Weights of a small image classifier: batches of 256.
Rows from block 4 of a small image classifier, named by matrix and row number. Rows with one number within an expert belong to one neuron, the router's apart. Each number is 500 + 40 x the weight over its row's rms, rounded and kept within 0 to 999. All counts start at 0. Numbers have three digits each.
After each expert's rows are labels from the 100 images, of 14848, where the router gives the expert most weight on average: "responds to" is what is common among them. Only what is clearly more common there than usual is listed. The data: procedural textures in two colours, tilted and lit. In brackets: how many of the 100, against the usual share in percent.
# router: slot weights (model.blocks.4.mlp.router.weight, 16x320, trained with AdamW), inputs 46-91
# up: expert up (model.blocks.4.mlp.up, 8x320x320), inputs 46-91
# down: expert down (model.blocks.4.mlp.down, 8x320x320, transposed), outputs 46-91

# expert 7
router.14:551574538473485506427442459546485498460535507484458451510528550508502512607475502510547474509514475550598565490522488460499515529558510494
router.15:486576549501521451433395522507505538436531495532515552533520506506484439597497562515490473517474483508587509519475484490480528547552479504
up.0:517504496490585583451531540499436486498517493551505508434583411475534440537473523497452514453544488501498542481499530477521484483579542451
down.0:523529505510504519468569468536498574513467520514408463460453480566476535466450457433488484489514519444503467518459491496534492484522474551
up.1:498515463552504457462503486463534452449464562515477505475484529509508489486548497519500482541489477549510468512541536510525452537418434505
down.1:509570543495450496444474500458420547501438466519540439498516490504497552501528477474568481547460499522543465487477523483503496466549441503
up.2:482567496540545472498520453497441488516535476545570546535453501493581528505463470512546444443480541514515445515476562537501473499523519486
down.2:523561496472448494542535554543511481551484564489470483442525505496505428496495405491524520494453447479532496502444469506377529506503508502
up.3:444507408471536558458485478546497447494475461522492435492521517512456506489481503494511511498507476474625501485582504509548491490454483447
down.3:495490497494453534411481466529538494518436465514522496452439440482575494573492526494423505499530539556425589472495489460510510490461494471
up.4:528531519560481440463563529424457516584513575504513465508461440456529483452470598449523509442514541450527486491438449527492466476554470481
down.4:438504512535508438469467464515488464497540519506525536504542508537500542531501474509582440475547479545489516504434507453580536475522444565
up.5:523517564468481550507470543512390519481472456438509551455540435562429514479433512523515558439481561458440462475477463475561535559482572546
down.5:542482470560454537497466473517475520517529477539510479578462530414469435549465535482468589439536454529586505613443502544463509476487558547
responds to: pink (43 vs 16.4)

# expert 2
router.4:583559518479545468553508540491503513422481445549484492554514464454462493547531464532495473479436554446425483537495518518548559483540519514
router.5:558507519512564492531480533488481517421528479537490500582552499543480472534529452529521493468423564476468477547498527469535573457555516492
up.0:539531470525490433480501547470517506558497457452551515581446478515613483484431492473528435474541508507498553462453508505434568464497510441
down.0:567519536484473475547562493489537533504498466562481531426545489486468444481535478559462456542551486537466539545474442487444447558458477490
up.1:499491509464500521470434549500498518599466522467444458528396546531503527524518540511499478485566528532508499563482532539474496462549475494
down.1:473461536449541553509524440482467466454507477536531559513481524465481444454486507520447504478514451507535443463502551489468501458523524493
up.2:429555482486548463540466553530495483547538487461408490455548577475518455573490468455499484537514517502491461495527575509427469495525526523
down.2:583536551505525427546490457413413462444501546490503505510504490445476473437607561504503450504481467558487482488509533487522496370542480496
up.3:426501446517448466463492495484515482477547548453522500488516485561444541450514466544442481486478516568517595475540513562468525571540476470
down.3:559599462556505512493504474562505488526453490523469501494508529479463435526472507498493481479440418527468491512492483407489505531500516495
up.4:466474502465490472465425472540537516428488477475484468454495596486470497506508487445506551493527464567537556459541497513473453413479479554
down.4:521476496435485505416533427524509515522452473486480464446532464523471451519457558484468520451510574483550501410516440445497508504503569460
up.5:535471476513460491460552444486523537468499502415576552473472530596530426462517438568473530507472435508544467509554530536475466448512487548
down.5:469485512525576469496447569527471492437515445567472477553524496536489527509475499520491549502446466502504500473561549526481436496466532496
responds to: wood (61 vs 3.2); furry (29 vs 3.1)

# expert 4
router.8:510470571504504499579485480539439475456526510552535496539565500545411480523532494580540516513474453498460475570508513432549535453530548519
router.9:559489546524500492596481463530499504457472506554500467536558516554468479521506475565545562509463465460489470550521476429542537434526565495
up.0:478534508480493406526520453465467455544519464430519443470520522493471537553431471531543454504559552475468504451569519535463546496569532541
down.0:457478447557568515468505475498463507601588540538465460487531482549575473407526497503553476527502481466443453451465521468487489534504440489
up.1:473512434570507531480520522500526501552473490495563486456450452411499494539516454512456483474595479472450526464426484541544524516502482508
down.1:511552563432555517513542484469490486518479508535513561478527518564509516524520513463528407531492503569504543502469492583543533509565555534
up.2:575535525532424436421511534515517456456547456588455500554472500531488512530496503537496572561456520539593515490448546523510510496495450511
down.2:443476461539468514508533486459531493496537491481527510503606431487459518471446506513470482541449516435446491537587477486545493518441477481
up.3:467465482514518548476516464506476457535402454522466506476516563492468499479485551522504498473516449592496492506550450566515499469566453472
down.3:422483480482561457613577434473479532507526461456531479535467503502491426436493510464549523478560441418518505498469554515508510447446462543
up.4:503541435507459427402539522488465575414529544544463443523467527530574457475491495517538594458506513547566489593581595509426526544490459574
down.4:378529479471440501568513462543498515563539488481483443596461564503562536546490499555481501501519457408476515468519523530478521490419444445
up.5:516515576516428472430456534515474508536510562458527562452552548539519468539496585479434477482528504462494464522529567373521494456534495477
down.5:514519478535476531481499464503572548568455523481487504503504589492466483437462460519490464510552444409448502530497473463521494448477470524
responds to: checkered (29 vs 3.4)

# expert 6
router.12:474536509507454550495484467521532460465519476445472502522517513521459526506530493524481405555468447388515532502562521457538486549517510581
router.13:426497532522453549451450546526513418521533501489521500495470553523460535486576536524497447516484464488536454512553492412559502515489536513
up.0:494516532455509453504527517474521532543430481540562519541455470486407506493513578536465537510450538551530495491495520507467505489525457484
down.0:575548540519458506456498456486522539400534529442478523590470517502477457482489476437517489506469448500509527461511520452447428514495535498
up.1:520524457505471532481503553465497578501474566534470547422624461419498480557485495469488571504480504495526533483541497432531589397501518505
down.1:543495458480563451531506499477513453441480545531521497544543403494518537505464502501419451433531383474477534447519442513459527472574518538
up.2:528479461537554534520510465462514519569535448483552522478555490503461492536457545486465525449540492554496485406465531490484499527501512429
down.2:510499549523460457529534580492464441454539511515399545563453536497516502543477485477557459484602485537483515534465431449556568511526432468
up.3:540433531538494465519442513555540501574428514472493486477461488534477487454488557546521461462490475467490564528517501434569592497485505482
down.3:454533518477499443480496571491503476490529520476537481483483466429551491479425483447473485547450514538416528501544549556468500490487511508
up.4:562533557476520525523495503542481449475521479552473497543495474522481516483555504527431520541505544457481479445553555589591547539540440478
down.4:455512536435428495524489498403431524433478519470592558508437553491499508531511481482458442461498467550510473494486543486465419496398571448
up.5:494475562465533500508573456493560483451429513429583527531483425540557512555498501501586480518550514469461459515510570465474533548490472479
down.5:540550557504459502465559464480506502459421595472529465554437540518546497477483487486567555475509510582492489485525471549477473560529516476
responds to: blue (58 vs 16.5); purple (44 vs 16.6); pattern colour: blue (42 vs 8.2); striped (29 vs 3.3)

# expert 5
router.10:548544493500549521535460582496506552464408476546500491532489478538485510519510443565509529492477519526466495507525455446540526465600573484
router.11:573531531526509550560464591517456524446472507564508476530489486533459496527549452532542517515467483497474512512495471453555548474533533544
up.0:411509479498434435486524503499508510524464539513469500585437506510558543468586443537571519470493488521491526496492493486508463578542471467
down.0:512499496476550448452491511508564510538523488509548489477569458486469490412512500488453455443498544493490549515479576569473493505536485526
up.1:443529462465495554508450463529476520582481496457486549513526489474542567519456503507551446529490510530453492538518527575553481536435488539
down.1:503485557508482474496499523490566527437509578518477489504498510517393559588455496519469540481491525499458506501473453461572493488541492489
up.2:482515508488519539540462550490500508551433503524493584475530489508523497450459480516516462501492467461542432522527507568546454520451500516
down.2:475573510481572479487464578541551428381463522513482513549562458523495473569551505494457430561483529506516529532490504486481582508442481496
up.3:449583522512454523480480465549488541486508518532515452466555409497555527560514485487474513530475476540585540445493499512475521489474497483
down.3:518479454568508495410561452435540509538478468461451550530515428479469533478512483531526430514506525536477595539553582554465488486558467527
up.4:495559470462483508424459542529509520516503517479465457540503533543504471494459528511492483481473484466554528575466577550449504542537531565
down.4:479405534537484519536534473437495516429471470468478486456511504545496558459463498414456522482553498492526512545566518499611476523536519503
up.5:449492529504492529404550497498554536466497519505520521483476539516488507485413477477484479454541532548502589498512483472526553437510489548
down.5:538546552547457418577541448567486507505562484463512499409458483456497513529522480508560495452418496560433474502517490490442530478457501483
responds to: grey (41 vs 16.6); pattern colour: green (36 vs 8.7); ground colour: grey (33 vs 8.4); cracked (26 vs 3.1)

# expert 3
router.6:417437482548481510454466547560473533462520464564527518551565504443460465520455499547464575498499395471522455508545443503560504428510454493
router.7:478487522548479489503453530565501528418495427564531543511578505524465447526488521544512576498507425466531464508532427487570515436525483481
up.0:575468515524429454458530472438555496489455472458489517544530457539527494546455493521427476474445443526596527456519458483490515481515447503
down.0:485489514578498484486446495543488476482480495474574513451416552410452470516518520478490494555497501436466527490530455522510492526545535541
up.1:552483504445573494483449461523543536580513555491485515478466427563499524495503489488527477489509473435487527482509427491489531498486531475
down.1:497474514512455498547540465532512573546536499484412555515507571469492507562490479450519469536528505479541493514572540532499474516441513501
up.2:440528412521568529494448522511535556509413557450556531461502481548505512513435490429501513533464506512506491452496488557533518448521549479
down.2:446522491395536478470490464558534458541476522466524507421514431505565526467478477487472509522548490482494565537469431440566513501523541565
up.3:394510505486492542513525497491468556541548459520494499485473456572489437548410415460481499494425462485457461506535493509501435547494469543
down.3:501488522519431495467434505525475522525455482569468475514529544537543561506538508517517498497481536527504494464489580446496570435492479531
up.4:547540478488486489507543432500539454500512474481483553451462524497453450531547484514427500582497484515537479475544536587471532454422527557
down.4:580520462379429472548531505524512468544599483556477478496529458471436516507484458472432495552439484460486457541540527466571543495460456540
up.5:555543491490457495470509422525471537405497552520487436541452478445523600525514392458518541479452583433487494557526472472549457460518549496
down.5:485528531562503504513509471449476501528493522540511545499458509576510497436527545441517554459542502436495501483523548531568494440523416537
responds to: blue (39 vs 16.5); teal (37 vs 16.2); ground colour: blue (35 vs 8.3); ground colour: teal (33 vs 8.2)

# expert 1
router.2:549510478465461509457481499563481486475515498550474508573539461458478470539508489521463496492399469496480515454472451460549481560521454481
router.3:528514462449447520428497516526486510491493492517495503540549430450476530504526542496527487507416474494502475483533456404564480532455406461
up.0:483516473538483502508426524497501528537513462468500468546476505492459510421527511533465521545462587538545558508476480499426500432476442487
down.0:526462497483529535508556527453480497515582456512555459481462562587536506550530513508517454445525479469508517540439482465553459550508483492
up.1:464457523481445505548478522523497422550492472504494571464487501565523499490455523414516526499514476495530465475449532555538493453474477464
down.1:420573529542540500449551513498559534535471484517466496461513473537499575496514410502468523551493487508591453407462528526503520444419551461
up.2:446539541481486521537430484470503502504509549473523529414549511508513518455495500436530536549422523530542521506577443508539495526500504482
down.2:506544528453584575552466575536463491564485463497548457538533492403503501480507567477437541492551505529511505496561575532456545497515479487
up.3:579468491563503526499431528517473515567451520474450500545506493548516452544527455585504541560460471481541491445481403500472512507496499512
down.3:514455422493530464477450450497482456510564560427583509474510506479450512478540518503505504512498491488475465557518448500515436501467545530
up.4:524517552500481480486539446558486572502506574474464463570572481479542558457503475490476486545458466540490477558497530493465480489512481471
down.4:487474447500472450488456564490603492569483397522450421515548493487437552594560537519520567496525541513530555540556531437568490509436530529
up.5:418528474537474602548548501529461497518522524477469416516492489519484465536475499518543482484485510509470551424422455506544518494443565585
down.5:515462542418505455551513558485471551461462500441520556491439522488493489534514519512561524491512526530556530459446512534516484527540520531
responds to: black (52 vs 17.1); striped (45 vs 3.3); teal (37 vs 16.2); pattern colour: black (32 vs 8.4)

# expert 0
router.0:536544451510540482560462463570503570488506474564489495533473487464450555568490560512571472449511513537535510526533454536543525421470514411
router.1:545498443503549466537503495518571530476505478547476468523459478500475544531489517530547527458477546554547475503542431508534497425408518496
up.0:509525516436511546466520508455541523500497505510565593463500518493469474542470452463468446475552414501519504486427487451505429521523557503
down.0:397550494468506490466488485525472517565508465528515432504523539515457525437417464573534540534429514480543400498506484512540510448517486469
up.1:540527490551507563516528547496458472463473460518520508453463518482481578558559531508513486502572500498492444470506492547492522548569462454
down.1:515506493491514490454464577552553424579490502455475451521534448508476498478487517522469530524492440430531505485505522526461507481433507543
up.2:532569491519488506455468506473537486526459470555534475452422513488526539507485499529510493560525547457496519421541490522502493461439530518
down.2:535450481517493550503443522487468460488473453489441453526563461464550530572517448535460471453486619544456471474499498437568520522456475496
up.3:466552447474532538536534473429522478546490423472408474517451455549563541466445464480446509573488492488559528558538504468442468472431508479
down.3:481610493533499444551516512544461469440476522535498522529496426352465497482532485475554478477455554422493500453464486534499503491520483467
up.4:503507433527493496485443556495517503494443436482530543608500494565467544487440473532527527507518454491455544447510451487547514436516470488
down.4:409468512524510562500493482568396492439448506511534428465537457474573519486534512449486526472496425487487495515508494392549548530474479500
up.5:470460510519502530467463460410503415484494481469497453480480479479481532478506545467550444502448519478457584505499490488473494518562504506
down.5:467490507487565546501526471593507547507448481521448479525504535560486456487474512498404484442523517498479426507480512550571589441556511542
responds to: yellow (51 vs 16.9); pattern colour: yellow (34 vs 8.5)